Weights of a small spectrogram enhancement model.
Model: 3.44M parameters, activation silu.
Rows from block 6, named by matrix and row number. Each number is 500 + 50 x the weight over its row's rms, rounded and kept within 0 to 999. All counts start at 0. Numbers have three digits each. After the name is the row's rms in percent of the matrix's.
# conv: 3x3 conv (model.mid.0.conv.weight, 192x192x3x3), inputs 64-71, a 3x3 kernel for each
conv.61 104:470458538421459485547475396454540458529498520392513512469456477534450476526542412512449398420555453476586535538471594467481530519517378476565481458430520498420425604448491450491484470498551540488535549536502509491437
conv.62 081:542499434489502497478494557474478447502552405532454471563528392488442449527465494452484470516467472605488526513533500466431506482484500448501344505548502485485501545531499463523512517508578617551468449537508473513556
conv.63 130:488472481505447534439598501577382501493484470445516524564603427585458486416451510503547510472534518518444480547585394463518544407438524531413460448531576525454504429400623423583499513492512410504555536491392619440449
conv.64 082:535550514560518481528497496377493455420513517407500554476424587390554412507453577529451515490520411593502487475527470496437468418516455601417494621501411429531511411581419398477584492549517482523519455442516490443411
conv.65 098:513519530555433559462455381484492539490538483439460581428456482464544486515512475456467591429453531456525529542490484516426511544554480555458432501503436525512521448528478470488492478548497447454546452568467478523493
conv.66 090:505507454490442519527519506564502441506519526384455505552555500464501558474474504524468443447457408491547434574521500471469541453563475543541548505578514459434502533478494481467600521494470519496576508466487571494510
conv.67 095:424579485548476446523521544547494597468511485496391397540503411496491604458525484514475465457474491478491578522504532477458484457485511559564625493557521487558490604455500510471582515559547545502589502428546457554531
conv.68 099:448577565558454516495544577508515543520562512479432465484556510531416492441512503453535555435494527499559446612589545527511456465514534547525485543557454483564429539422520503444499604492479557529362507478536452538561
conv.69 099:459507523521482486527490461439470509432505465480443547539514486469517480521532468407584566488493506468486449434508511484523503397506448517522441496452498507573404406460491522380509502552469520535492553416465538555400
conv.70 107:493590508448551418444532493502542610562464464538517506526470520416512500528547524609581447530453461467493469489518545533425607485513496483459640486539547477399475493458379463512511437506416496539554502422499478481454
conv.71 094:486596498506482501552464555516606523578420469517484439476527535496485505427550485443623455562502569571480412566511500496450539436428489491545459495411537435554536554479460385458539497560349427519559567476452543565555
conv.72 104:498496533458501498429536515580634577541481539451541458484541473439533563437499487452584560410518569466528431538475404530555549578532495489480542463501454525549561434380556535513616482458476523538510556444605468609392
conv.73 095:515475440448544531493510460417569506555530482552528459535432530526403523443464511536570456532388510493474473463482565599467470455520515445554515491485486485498522477450413544499512484521448440458456469571446491577553
conv.74 098:592551529458451366537562508494547574490534441503494397554438457539526499558520535492378466481589519557509606506545545475502446464537554518458430518509544497488509475470494557498526438439472602522576501524458524459485
conv.75 111:452437517520502496587511454516544484492444496445496532508436500530457478476521520510463410512408469379511512550451497493435477351445413621529498544521463513519564544491579510531535478573504515498434563497461500466502
conv.76 118:573499446541441453448457496530492509472529505524467515570585572484508486434497494471529520568466476489535520474613559508542443517488545481491593452555514576503549519462499526424504492525450510461542491492482446505599
conv.77 103:476565520574498466371443505476445439535472485500599502460413523521552531546528415529522458424513423463559636504515510542517526497394448415476419471506510473461453520468435428591549522505570497432613514499553528504513
conv.78 083:479492470566435507556512518436516490503524549460568513525510480373465473442491542466502533539441498491623467505454410551505446438576459493410521477502519467557554581582485474408431456458534450517502518537523537460438
conv.79 104:473502531582538465428618556458416456532561543526513448442481561472484507533453483518467479448561510507529374575504464487519521547499573439487475530553576455507450459420497476468438495484499476546542517510402495552472
conv.80 113:493560528471518505485495549494562476625549417499511534496491574499494502482496450459468493534501555478431452383472486543499502543519450455509475538473519575486411534553522524550522442525569474511561526520468408511536
conv.81 111:498508475413481552431475570568619541495516413449399443456474505498488527482530537497562574524425508532404433491591583529574518567479528458602506523448499523511543563482424565390478442585486457581642476496570550423479
conv.82 089:575455392483478510437393547448455419478498458554554487510535532498579496516476508532534497533523400573578499462535539480482563533490482399501462434575503442433506507442406456539559525415503473457538555453493541437461
conv.83 085:503475457495537488527456541585504537472523407423500468488518588574551570500491475503499494463470580513486501524436472516440475489544497464482608558533541543486503429554571482508572555564548462459486430441424565521481
conv.84 096:523476402466500502516520544488524453389546500545469539514517551454440581427452503404442577446507532523511406577490564461526508502537471516490532518553532472472471429491513573483445453457551520523519538535547508482468
conv.85 104:486398561578586447477444452599512568474548463486468532574552488535560539470453564535494479515452495570498487500556346456475434470503498466504524559511493426492482577493503391480562589500519497427549516509527558421437
conv.86 093:469452577463448430495489422467535559449491527447522466530507474531488524507574528473451479515474380457645505510480492510390502497618482503486524512507547447541456436447439452476448580460504596424491510409506534589488
conv.87 092:478497487551562429439467458487523512496509573482565427494485481546474434495378577570448372508488557467502542555483506579561509525498455450516529464514539503494470514505509417460495604532468448575458479514495526458451
conv.88 086:516494517441453399543494462437494393405425515459530554436477537561475484559484513522445446465523449439521490399512465490521441589482408416473389508547448545501514431476548430509553520511524453523629501550534537518508
conv.89 127:561519539578511519528527439491609445436504499493479542646415466414529558453458510474465509498574466407472643508463635428509519441530544381485581449535489463488489424391580439490549554470434583538348530534382572432446
conv.90 087:533493480452563521527527408567570491518483510476612478515449481571497462490471485496435561460448521552486452547531486500541436575438552540588572619564545524547440405465545576506529522464499578513580501567468497524505
conv.91 099:601473415451573521434508473436463468464491492574421469574488501602497512456535479458481532492496505434461573430555466511578448399521519421461530537521539426498469449478482550557386527524492530519532498418580533376447
conv.92 091:467466455507472481582532469518512483496430535479438460456533428399503598463469520459509481562441491480529467490469373525507448422425572502537530351464605611482455586478471599526542529446571480457503538448436532569476
conv.93 082:528498480546540496544595587444465466453481576387466475601481378484571443441525511593469437476467542484611440494503329431472479542496453528470465494476410453474476428389469516436492458477536382594516535509546462439556
conv.94 103:587587482542469483582499454476515423434501469471491508472474551489537460506421472507474451498538462524542429505457511557479465530482506466483507423467508490496497520502460530590513523456573469507570541482551515601523
conv.95 096:575484464555510456388475456373539488485488504557563541448514547489557354500492462453492497490568531446472466494482510428432534511517559543489470487503485551507423494530396465453446513516493461548534494505560427505447
conv.96 098:544529493452457417549492581456517551549560528550474496408463418538504581522412489516617470529526447526559597416391559526531498516525474463583448581532519576521541507440572503525543466498478538495483485463471541517506
conv.97 101:524540513579421468493455532458487509460507496454543526514473510500513522539514544422483568473445526427550485495499583488465568485461535510504489494437509505511491557524354473557499487493566507481472459488491506489520
conv.98 094:493536540484539432484405423571469497567479541475513531519498399571415492558573508382504490554496398518441492549464428491520621442523529392451428579485457492528541566594511529504537479489432558471473580530519536518365
conv.99 097:531526447488453545465504448666490417578465480441509447508452511397432529473510611429366443486529381466572434603542553524462402497551375571501466512534417474358433550492454451474475487456454580573599523533472430455482
conv.100 098:485466425509416516436533525436465480436551496508476557520474554550439509520522507419499567476406584453515533481529500463529535455461574541533407561536486446432487449458559487533595433481529465507643455406550522615570
conv.101 101:489454579437550545515524517556505496457512425627537496541501408574529510420576586498461547472493488485419378553551535507509537406409523627446422562490501452584553477513497426526473452442467550512494501506512471457499
conv.102 099:589537512504498548392445484554486525473592574581513477486505561534508506468474526501550513486523464540549497563584550511483485503478460518476417572514447450466542458545528422458377530437471528516336452426515536455497
conv.103 094:446560422513443463505454550495571499507449533398486447561611512475516565480488513508432471471501522565533518532486371520483512514601397486546534498431496580446507526473523515464571544495366444512573507562453492531449
conv.104 114:548578467507493490506501523576531431517441478486440532569504520513494490534506563496516676590522520466508583588517487475541417546546509467504516575447583497479492492574458488537584597458496441481597517560548388574675
conv.105 110:606432486562600505472619530534543408503502538533423479464512640498500450483385548458485555534483540510563517552554441557545500514513460522503472460509475487558484493565448528466530496407506520521433482445515468491548
conv.106 093:529522499507539524417508542461541548528478452482474468568479406556397569458518470436480412447579518542467519480444368494493558525486470560437471517490508594447496527514544493484602518477493466529443533514422441487465
conv.107 107:446572581454451443484543520488453566443456547599453488536549624526504487505545519534525492430455562489437451583511521518424508523486375497555615447461443509538495442466560505454524417372533463446610598519464533505476
conv.108 104:579447434570556583495438541436569423477551525488474484528552498506456565503556510475448468516516517532497453486539575518561511495482464479513457555528510484552454508516495511523460543486557518451466399462493526461390
conv.109 094:534501508447503518419479418570461532566545416474524487482485604471555523587411490478534442461524434477532527462491610627526543482468486527536434496507468502508472517548429535512457442550550529523507478547521461501511
conv.110 099:517557578567532595453469493467496478561533500497495547441469533458500457466506529461501423463471515551518432449534388462520480539472496496447602479499524410486507541532504513422537482477414626511453493430547581478497
conv.111 102:544390577583435573473637478492548603511531539423468560492593517537536431543539454526462473485503475482483518486488429520572517485529409510481514491472546519477547491363498548532510427454468574437414570467579452452527
conv.112 106:607611474556494490452509452404524492474461480476546492499454516408475490541489587561503417547535495499473508397511535563495442468440540497498526335506472485507528546471518467473445501533440519564543561556497492503444
conv.113 115:503464548414479538464528444486473456514476525460464489548499429501430512520575486650585475474483457507465488547459461502405538459463411560496512586452439489555540588513528512530524498466492436509523454514556481479515
conv.114 096:472494578518515502561403523467407502598467480497464497471489460495444445506494565570498518477506528531520561498525482578408467586506489394562530456540517576488486466559556558470588510553443564376557461539548529538466
conv.115 103:448517550425461489544524517480504538567482468638494482579478510555420503470534442557515490427466590583439548458549509508576432541365421506434500464511451591494409552478537473466467405553568542471503542493614592563525
conv.116 089:544487514514525448510501573500445539516500614502534461577467565524473484415458547579469549532491574561500504523475539480546555490523508471570436502517618491504576515450450468614484545582576500642584479562435548455587
conv.117 098:591482473423465531526498398496514521460481437450508511503469473585503513473503452476480368473453484559475486491508503498461476460489453521539478529525422460540564428421362500564537490463476572592584458532601574488455
conv.118 093:502427546631444468445472518488473470435519540452394577434489495491546506549541502442518561511461572534604522520502530558537558457439579525511484471532540553538487570522446502444587544553587547500446524591506478474436
conv.119 117:484444522478500486507481516451566528513513558518398522488493473591507480548511554449483496409500517450436381499464498457454541496458508535442470611523396506498413509481541540448502532464477576497481512471523556557408
conv.120 095:526479576474538496529477461573547503562528534422463449498455519375497515526448580552493484489437531492553471526507531460414412561537503482509448456611544555505566593497489483470579524506437442456518543544487502474519
conv.121 102:511516422476539463454490487517397463460540490510500557451506475529549507497442402543513553559556459485484429496556469474604557450511476512515376528514594448571529524512589416418504517503527469424555577496437503479555
conv.122 096:460471579509466484522519465433472444497495451551489456644554517493514414481519551505435453495522489485506651558505543508498521400538567484480471553480391496452550482451422523550566519478474534479517625578433469485413
conv.123 079:562542583550481428486480568462519516513523548467540443459479571437471528544496544530550539548518514574533513487406489499536585540532501525505571499491497431483468531514380521455535560557528503474519595516504446495451
conv.124 101:438505508562475554460508448506504559523488521476508480467461546515477558572546572495472484521524552424547532562450478556494550571510536543452504579519468525555539385511508443555437385410503576450444424434470585492466
conv.125 086:508427542537479586521591521523515502472514500488434439565505526533500534494567533501482377396430486482519490535588542486526497446539549466444378543519609518520479540545555467451568488433449565440507536554435436450450
conv.126 113:562444443482547536509572498411532446439518565522523572515535546453466546558443537543495472499571551459440534465505468467497508527497553449552502538489542664392508492475406500500454493594532527488575555546438445524460
conv.127 098:432552459469467553424469605509482536439413496537474453501514572489550443493525551473527478535561433517467459473545485470489494570475539478547502540515480486521465545491593453501520498542485492439469523545467537553462
conv.128 099:432533529528420479475495483485373476478517457561501497625513553460517496501473441515515536472590537510440429529491542480512453497441543576545553421498478486512495435394566496517450510539527500512513588456513545471537
conv.129 090:509598553499449506476440523602588595566577577436468481479514329517462515532478609457475429449424460430475569428445518393509423481477459432457472498467491534525480514556495541489573575490539544529509444536574492538500
conv.130 100:425509502450544503523489528531425486454494457438472444530500573597534559439573482468429448423492610509520496562432431578537501469481491622504601471427483422480391426515447447473554566546514498482527520451430535612542
conv.131 086:586550472512556531471413587677420480496474464504532442608446386479492633494485453628492544557464568502598512415466452548464565444413453423446515473520512535481461610547447440431536528445518393468537552437544501570536
conv.132 097:527438440479465431428543548491513465557510500489463528528536407537476555487564498500442575509456443549546645546450460573525506494550560486522488547489584459568518533436441434529518532503477386489569514486403509497512
conv.133 108:471553545445534528463481440542447401596495527410478541564508482482507554503521397517484474531523478615471474484489508540486526604537516482407521583478435468474488536510475481557511530512422399501556498476516518450532
conv.134 114:516411461437538542522454480557377419509416509437495527628452415484438448480544437502454346548547460491542583559581385491559504550495563533502487469526513491512551473469547484478462494483526470412598503535475505488482
conv.135 093:473513518526498475504508493679460458561471522470455349571570464471484453520503547526474457479529491498526476608468450432534453519513568502486435515464455494572473532622480453481554557487427417454459559491479519503471
conv.136 088:411519574582512441463532500593463541510561446572493467398407422484444455523487519489516530470474490545497524584449565478542547433520560504472529566522497514526514550565606395536494570456497535487649528498439465522538
conv.137 091:506434431565513445432479454415524515574515478541473450468520432492457425595533450389558408504448423474506477559450504533478421504415425459528480512457516484518440541428500513513522504467476561427505399400505526499531
conv.138 104:489557503522502398540523548510530503481512576485467395498513433573494508445579456508501480448508492435507528469551524476487496447516425421525433524475582483504445581576535520467482523463511410479434571506446462547525
conv.139 086:405500527500463444419481559478529509607470491465468549528462418427479453504474563476482472555446498467524568486463618560524438484561503361466502576530496480569499509522507447508523516474490545569553482538552526483561
conv.140 082:524545485447517498434582559600495450485495523499439581541423446418533559469451518546586442440530551566440504488415550542575520494513540451480487387543544481530530427536450499536513592476472468564509480489523540503496
conv.141 102:527451548538479509481510580579469427565445441504453445523527585461475478629538537388456507529399465499528476484530502442548434531512529486528478612414506538479548556495512508445521501450452487421496548563543409528469
conv.142 103:522513516423582516538416439516463427528518471418469471503490517489479483497578452546487374521530525496426495610482460514489484496565532435443530502564456467565481554456454468506480541472500475448569456400558532540509
conv.143 109:383568615492580414529434451393435558400555521557508450450522489526412457491496427486538440531419500398511482474450515502545591432448556598498444565492515509554475504496567520471402525493471494542469573565465523560535
conv.144 094:469497396541491533576608505416388458508506491550465468531464451537479518457560450515528423561487562452446528507620504601497518435510516526591557466520501415456573503503462516557568452510515483454466374545545473518516
conv.145 099:441471526474485517494549497565561524434519513464488573580572562542445533476508518419429464461516431452533564453436522525546410451501482555517578515523510483452494367507495512467489472480433548499497462512541556410476